Rows from expert 3 of block 2, named by matrix and row number. Rows with one number belong to one neuron. Each number is 128 + 24 x the weight over its row's rms, rounded and kept within 0 to 255. All counts start at 0. After the name is the row's rms in percent of the matrix's.
# up: expert up (model.blocks.2.mlp.up, 4x384x384), inputs 96-143
# down: expert down (model.blocks.2.mlp.down, 4x384x384, transposed), outputs 96-143
up.228 111 [103 126 110 147 132 114 110 147 111  99 144 132 100 141  92 111 137 134 140 188 146 138 123 136 144 188 124 153 123 129 167 143 135 120 160 107 120 140 115 149  92 128  91 114 122 105 135 137]
down.228 143 [122 117 111  83 117 132 165 153 142 116 106 129 130 122 143 144 107 120 129  91 110  76 133 104 119 172 113  83  79 139 112 114 142 127 134 141 160 154 129 135 126 117 109 105 111 146 114 140]
up.229 150 [142 120 152 183 167 127 183 139 116 115 166 109 118 123 137 120 155 135 150 146 102 110 137 113 163 152 133 112 150 140 112 112 116 157 122 122 182 133  81  97 147 118 144 141  85  99 145 137]
down.229 127 [102 123 146 112 116 150 148 161 113 149 143 106 165 151 144 132 104 112 128 138 144  96 162 131 140 127 139 115 126  99  97 135 116 132 134 139 135 161 132 113 102 134 119 135 129 135  80  91]
up.230 167 [149 119 140  95  70 134 112 116 148 131 137 120 124 131  62 138  92 127 113  99 153 110 143 123 109 105 114 138  96 140 118 140 112 150 149 128 157 150 140  94 175 109 138 123 119 147 155 138]
down.230 155 [132 135 122 137 122 146 114 158 107 144  67 124 112 142 145 138 142 139 106  80 163  97 128  92 129 198 108  89 115 124 110 145 156 112 147 119  95 153 120 124  82 120 169 149 147 122 140  99]
up.231 071 [133 126 115 141 177 170 130 157 123 113 147 103 149 110 137 123 122 140 159 105  90 122 123 133 127 146  62 101 162  84 119 117  76 134 159 174 142 141 160 124 180 130  88 150 127  83 162 126]
down.231 073 [157 121 106 146  84 108 137 127 157 191 112  97 141  81 133  86 114 142  81 191 100 120 146 126 143 141 130 135 111 116 150  98 146 111 173 117 149  80 106 106  98 160 155 110 171 141 136  91]
up.232 104 [129 130  99 134 155 148 189 131 159 107 131 122 152  88 140 152 126 108 124 119 103  91 121  82 126 151 126  91 140 116 111 125  87 140 150 151 155 137 123 133  79 103 138 138 114 121  81 174]
down.232 111 [124  83 104 156 114 138 139 124 145 147 131 162 154 124 150 120 116 167 162 121  87 135 150  99 137  99 136 122 137 106 131 116 138 148 107 149 127 142 114 158 102 176  96 148 151 122 111 105]
up.233 135 [116 125 135 140 138 120 138 121 127 110 136 145 160 104 120  96  87 124 170 150 126 116 116 138 179 119 102 148 139 108 115 117 121 117 111 125 136 107 119 124 130  74 137 134 126 115 154 134]
down.233 114 [110  86 139 125 138 132 139 139 117 149 164 107 183 127 157 127 101 120 158 128 153 108 185 127 120 114 126 105 115  89  92 121 156 135 112 145 155 151 134 132 108 135 142 153 133  97  78 113]
up.234 158 [105 134 143  97 152 183 176 150 120 100 149 100 113 154 144 161 158 162 117  79 118 145 147 128 126 140 139  96 138 121 156 117 130 141 109  83 128 144 141 157 124 117 156 113  99 129 123 147]
down.234 151 [147 133 108 133 106 154 124  94 123 130 127 121 130 108 145  98 100 166 145 136  83 142 107 134 149 186 110 113  52 151 138  91 118 135 150 102 160 154 107 161 139 137  97  90 129 168 138 134]
up.235 177 [104 110 165 140 143 163 121 138 100 116 126 130 138 130 134 144  75 127 139 137 124 130 150 123 116 129 104 121 131 108 172  76 132 160  83 156 126  94 127 131 173  67 106 132  92 112 170 159]
down.235 163 [132 136 126 129  93 150  86 143 117 129  92 114 104 137 123 126 160 137 109  80 161 114 111 108  98 175  88  70 127 131 128 141 163 128 136 140  98 153 103  97 100 125 137 158 154 116 121  79]
up.236 092 [166  95 168 130 137  98 153 166  93 123  82 100 168 140  96 118 144 169 115 140 134 141 147 137 112 135 131 126 155 133 150 107 152 119 120 131 154 169 128  97 103  92  83 136 148  96 137 142]
down.236 090 [146 139 120 144 132 149 103 133 122 133 166 104 105 149 140 115 160 105 155 126  87  80 135 102  99 115 103  94 135 131 122 126 141 177 109 154 174 138 136 139 144 158 149 116 178 135 127 116]
up.237 073 [168 121 113  85 132 162 135 158 106 118 114 129 138 135 165 113 114 166 117  86 174 158  89  84 124 144 113 117 132 113 125 115 103 168 145 144 120 159 123 133 141 145 100 149 155 114 148 132]
down.237 050 [139 134 117  71  80 144 122 140 154 127 142 134 135 145 140  88 101 149 111 114  96 126 141 173 138 166  89 130 116 180 111 104 113 126 160 112 112 174 116 128 103 143 148 110 114 148 192 114]
up.238 071 [154 121 154 148 167 153 155 169  94  93  99 109 123 138 156 102 150 145 131 131 125 154 118 114  98 142  69  77 145 107 145  73 107 162 164 141 137 149 115 135  92 117 104 149 157  74 127 126]
down.238 067 [133 144 156 140  99 111 159 113 112  94 119 140 143 136  93  65 122 148 155 138 114 108 142 154 112 130 133 150 114 169 115 112 128 117 163 143 121 144 120 162  58 166 126 109 123 130 135 135]
up.239 096 [112 141 173 141 176 180 168 149 134 105 100 130 180 120 135 133  75 131 149 113 128 127 127 101 124 113  86  96 140 111 115 105  98 134  91 145 134 145 151 130 147  92 102 159 127 108 123 128]
down.239 098 [111  80 150 131 106 117 133 129 136  95 148 116 163 127 119 110 124 124 159 154 101 145 164 143 148 174 134 123  82 108 172 109 144 148 127 144 133 145 126 160 102 154 103 144 113  96 119 145]
up.240 100 [107 134 105 146 131 135 105 106 130 142 116 147 132 114 125 126 123 112 112 144 115 103  95 135 148  83 170 172 103 133 121 142 155 136 103 101 115  76 139 123 110 138 156 116 181 158  85 118]
down.240 108 [ 97 110 136 161 128 132 130 134 105 114 132 112 187 114 144 110  80 118 136 125 116  99 152 130 130 110 114  81 117  92 110 129 145 119  87 148 153 164 146 126 136 126 110 161 117 121 101  88]
up.241 163 [143 129 138  85 108 113 146 115 134 153 138 150 129 143  89 148  89 119 144 109 149 128 124 135 121 124 105 159  79 132 120 128 118 121 149 137 144 186 177 141 179 119  86 115 111 166 124 184]
down.241 156 [138 110 116 164 129 148  98 111  90 110  46 162 148 125 148 136 114 128  88 114 119 143 154 112 135 180 123 108 119 110 119 126 131 121 146 110  91 121 115 136 104 117 139 154 120 119 145  75]
up.242 073 [133  85 118 178 161 128 147 144 114 106 124 133 133 161 146 128 126 151 150 100 140 168 138 127 107 189 119 138 114 100 115  75  96 130 114 127 164 118 103 126 122 102 120 155 107  70  99 128]
down.242 082 [168 169  56 103 117 120 120 160 131 127 132 134 147 131  75  87 156 151 121 144 120 111 130 129 112 120 136  91  96 187 129 131 137 108 155 143 164 183 122 156 118 151 157 136 126 153 142 157]
up.243 182 [156 137 107 110 108  78 105 114 142 140 114  95 101 126  93 115 152 126 143 140 185 110  87 112 118  83 162 135 131 128 118 138 153 142 162  93 100 164 125 144  64 171 126  86 190 133  80  71]
down.243 144 [ 87 100 135 180 138 127 117 117  87  96 115 131 177 110 139 127  86  79 102 132 114 153 169 120 141 134  99 105  89 104 135 139 125 121 129 133 160 117 168 135 148 160 112 117 109 144 126 119]
up.244 077 [150  84 122  96 136 134 134 139  76 108 117 123 145 120 150 107 114 166 145 108 129 178 118 148 100 116 127 139  81 110 135 101 135 170 150 162  95 102 113  92  86 124 126 151 170 113 129 118]
down.244 105 [107 167 156 100 129  89 121 125 130 132 138 145 165 147 120 150 117  84 126  88 134 140 131 115  98 162  64 145 127 121 143 207 124 189 132 120 110 131 111 163  79 185 109 106 112 121 115 139]
up.245 094 [163 117 161 141 122 142  92 173 101 115 137 102 174 163 125  96 157 141 105 118 108 136 110 107 110 135 113 117 144  90 147 106 123 124 141 140 146 155 147 161 100 106 115 143 112 142 136 103]
down.245 073 [142 105 102  85 132 128 116 106 117 133 151 125 164  94 109 122  98  78 140 152 143 112 148 121 115 139 129 130 135 112 131 119 117 157  79 115 118 120 150 124 123 161 117 142 118 153 126  92]
up.246 097 [137 123 121 168 111 150 113 124 108 156 126 120 153  98  95  82 158 137 106 142 123 104 107 150 128 166 157 124 133 157 105 128 145 119  86  88 120  97 127  81 107 106 125 126 133 120 111  82]
down.246 117 [102 110 133 148 130 114 111 140  70 124 143 103 169 131 151 117  93  89 113 132 166 101 166 140 100 143 100  85  81  80  95 145 157  99 124 139 157 137 133 107 140 118 178 154 123 157  95 109]
up.247 105 [148 126 123 163 141 163 136 136 123 155 139 140 123 123 135  93 113 119 135 155  96 114 138 127 129 131 154 141 152 168 114 120 148 128 147 152 163  84 118 121 163 109 132 112 125 118 108 121]
down.247 115 [104 135 149 134 137 132 140 152 109 142 152  83 163 133 143 122  98 112 124 121 170  99 166 123 112 104 120  91 104  90 107 129 147 148 127 140 151 175 139 105 136 124 156 164 120 137  81 104]
up.248 079 [ 93 111 139 163 127 134 155 146 114 117 124  95 135  71 135  95 131 159 111 135  84 139 153  88 115 149 119 145 170 131 122  95 114 122 151 169 129 153 135 108 112 139 110 169 107 110 133 106]
down.248 085 [153 118 130 120  75 110 110  89 126 125 136 112 185 171 155 108 108 106 142 137 142 133 183  99 129 141 157 145 138  71 138  85  91 136 106 143 116 134 140 121 106  98 103 104 125 146 123 121]
up.249 123 [113  78 153 109 114 139 137 132 102  95 104 133 125 148 131 123 138 167 117 167 154 142 112  92 124 116  89 117 144 104 146 100 138 123 150 144 100 121 150 152 172 141 134 131 122 112 156 135]
down.249 111 [127 103 127 164 125  92 130 117 147 114 156 136 147 162 135 103 127 109 145 117  94 102 130 120 138 133 163 114 156  93 138 121 125 132  75 154 127 116 131 132 124 150 102 177  92 123 120 120]
up.250 076 [144  86 113 153 149 143 148 149  95 123 124 136 118 155 117 102 120 135 143  83 121 138  98 168  87 135 158 125 128  91 143  99 135 126 129 117 117 147 111 139  93 150 122 136 119 119 139 130]
down.250 083 [116 147 155 154 158 144 150 177  98 142 155 127  95 117 125 132 104  88 132 151 130 101 163 118 107 143 112 107 110 130 143 161 176 130 125 131 178 154 165  94  67 159 143 100 106 149 100  79]
up.251 056 [128 126 132 111 111  94 164 155 109 105 106 102 119 160 115 103 112 125  98 109  79 168  85 138 102 133 109 147 122  98 164  79 124 118 190 129 149 163 106 101 100 102 127 137 109 111 150 142]
down.251 057 [133 142  99  93 128 109 118 143 109  74 106  94  97 134 139 148 117 121 138  90  99 147  74 140 117 147 133 123 116 147 152 117 136 137 119  96 135 129 111 134 145 116 121 116 131 123 142 131]
up.252 105 [106 127 149 119 169 116 145 106 100 104 143 124 134  85 146 175 122  89 143 125 118 124 105 133 103 118 109 120 117 101 102 114  93 123 136 134 125  80 129 164 189 141 131  97  62 126 128 127]
down.252 124 [134 108 102 168 101 115 122 158 153 145 108 182 160 118 119  72 119 134 128 128  86 101 152 100 130 174 122 120 127 127 120 119 127 114 138 155 118 134 138 159  91 118 115 126 149 122  86 127]
up.253 119 [116  99 125 123 155 132 141 154 110  94 116 106 133 140 156  95 146 138 162 127 101 139 128 117 137 113 109 139 166  78 128  91 125 136 139 172 101 112  93 117 115 126 126 196 130  88 130 142]
down.253 128 [136  83  94 107 119 138 157 117 164  90 101  98 147 125 143 138 112 108 143 115 114 114 164 131 168 114 130 127 142 135 121 124 141 162 122 165 143  97 140 140 147 134 143 123 108 145 155  93]
up.254 072 [150  94 169 170 134 155 151 159 109  54  86  88 117 133  96 115 157 158 167 101 115 179 103  96 121 109 119  88 159 131 126 119 136 125 116 158 151 162 152  87 130 116 140 165 116 108 145 138]
down.254 078 [145 144 112 105 143  88 123 106 106 112 168 118 124 138  92 122 111  79 121 184 157 119 122 147 106 136  98 111 144 137 129  99 118 138 130 118 108 163 110 164 101 190 112 123 170 167 140 144]
up.255 060 [144 109  95 154 131 121 125 133 105 132 112 118 124 125 141 112 115 146  79 159 104 138  99  87  84 162 106 128 135 135 117  81 110 147 152 150 106 111 144 133 122 135  83 126 117 108 161  95]
down.255 048 [105 125  99 143 127 142 110  87 110 131 125 179  97 118 144 136 120 122 137 125 134 130 118 117 149 111 125 134 118 132  77  99 106 134 143 152  89 143 152 115  95 152 123 139 151 161 112 105]
up.256 055 [111  97 167 115 137 136 123 133 122  89 141 139 124 111 149  76 112 144 154 142 153 153 131 117  86 157 169 122 100  97 134 119  91 132 144 162  77 120 104 144 137 109 102 128 143 128 148 131]
down.256 067 [170 127 100  83 102 156 110  99 131 140 129 128 129 149 123 182 108 140 127 160 142 121 149 119 119  84 114  88  98 152 118 138  85 179  86 161 149 122 132 102 144  82 120  95 140 137 134 100]
up.257 081 [134  92 139 123 145 172 118 163  69 100 113 129 128 128 106 138 111 141  95 139 107 175 122  99  99 141 131 105 101 114 178 105 107 139 115 133 142 139 152 169 114  90 101 170 158 117 136 117]
down.257 066 [121 130 103 126 121 140  99 112 146 139 129 139 157 111 112 148 134 170 140 105 141  88 146 128 104 161 118 145 105 138 126 120 124 158 103 110 102 132 138 105 112 185 128 151 117 101 144 148]
up.258 114 [154 139 145  90  91 122 151 101 118 145 144 140  65  87  79 128 123 107 154 157 151 129 187 166 117 134 128 145 116 115 120 110 128 116  81 120 129 109 161 109 155 110 134 114 109 172 161 159]
down.258 122 [113 119 121 156 145 132  92 131  95 123  87 110 155 118 155 122 117 116 108  98 156  99 136 115 134 168 122 119 101 103 124 142 160 115 129 138 134 144 110 121 116 104 165 152 141 119  96 103]
up.259 114 [121  96 124 174 131 150 117 156  77 112 113 129 134 129 149  97 126 158 144 135 125 142 115 127 107 153 105 135 139  80 167  98 101 137 105 160 117 112 135 179 127 110  99 144 133 129 118 122]
down.259 139 [106 106 142 139 152 108 116 152 126  95 148 160 124 137 115 133 100 114 129  99  85 152  85 131 185 126  80 134 139 150 151 100 116 171 106 163 141 165 158 115 121 127 115 125 101  93 107 128]
up.260 091 [153 118 145 134 169 111 135 155 105 112 113  91 148 146 108 113 140 124 134 104  80 165 107 106  94 159  68 124 120 105 134  91  95 133 129 163 143 123 124 156 144 113 100 153 123  98 123 140]
down.260 095 [ 92 133  99 140 141 134 180 173 119 129 156 131 142 152  89 140 134 116  85 108 144 116 150 148 130 164 159 127 122 131 128 158 150 145 138 142 136 107 101  87 112 171 105 127 127 138 136 122]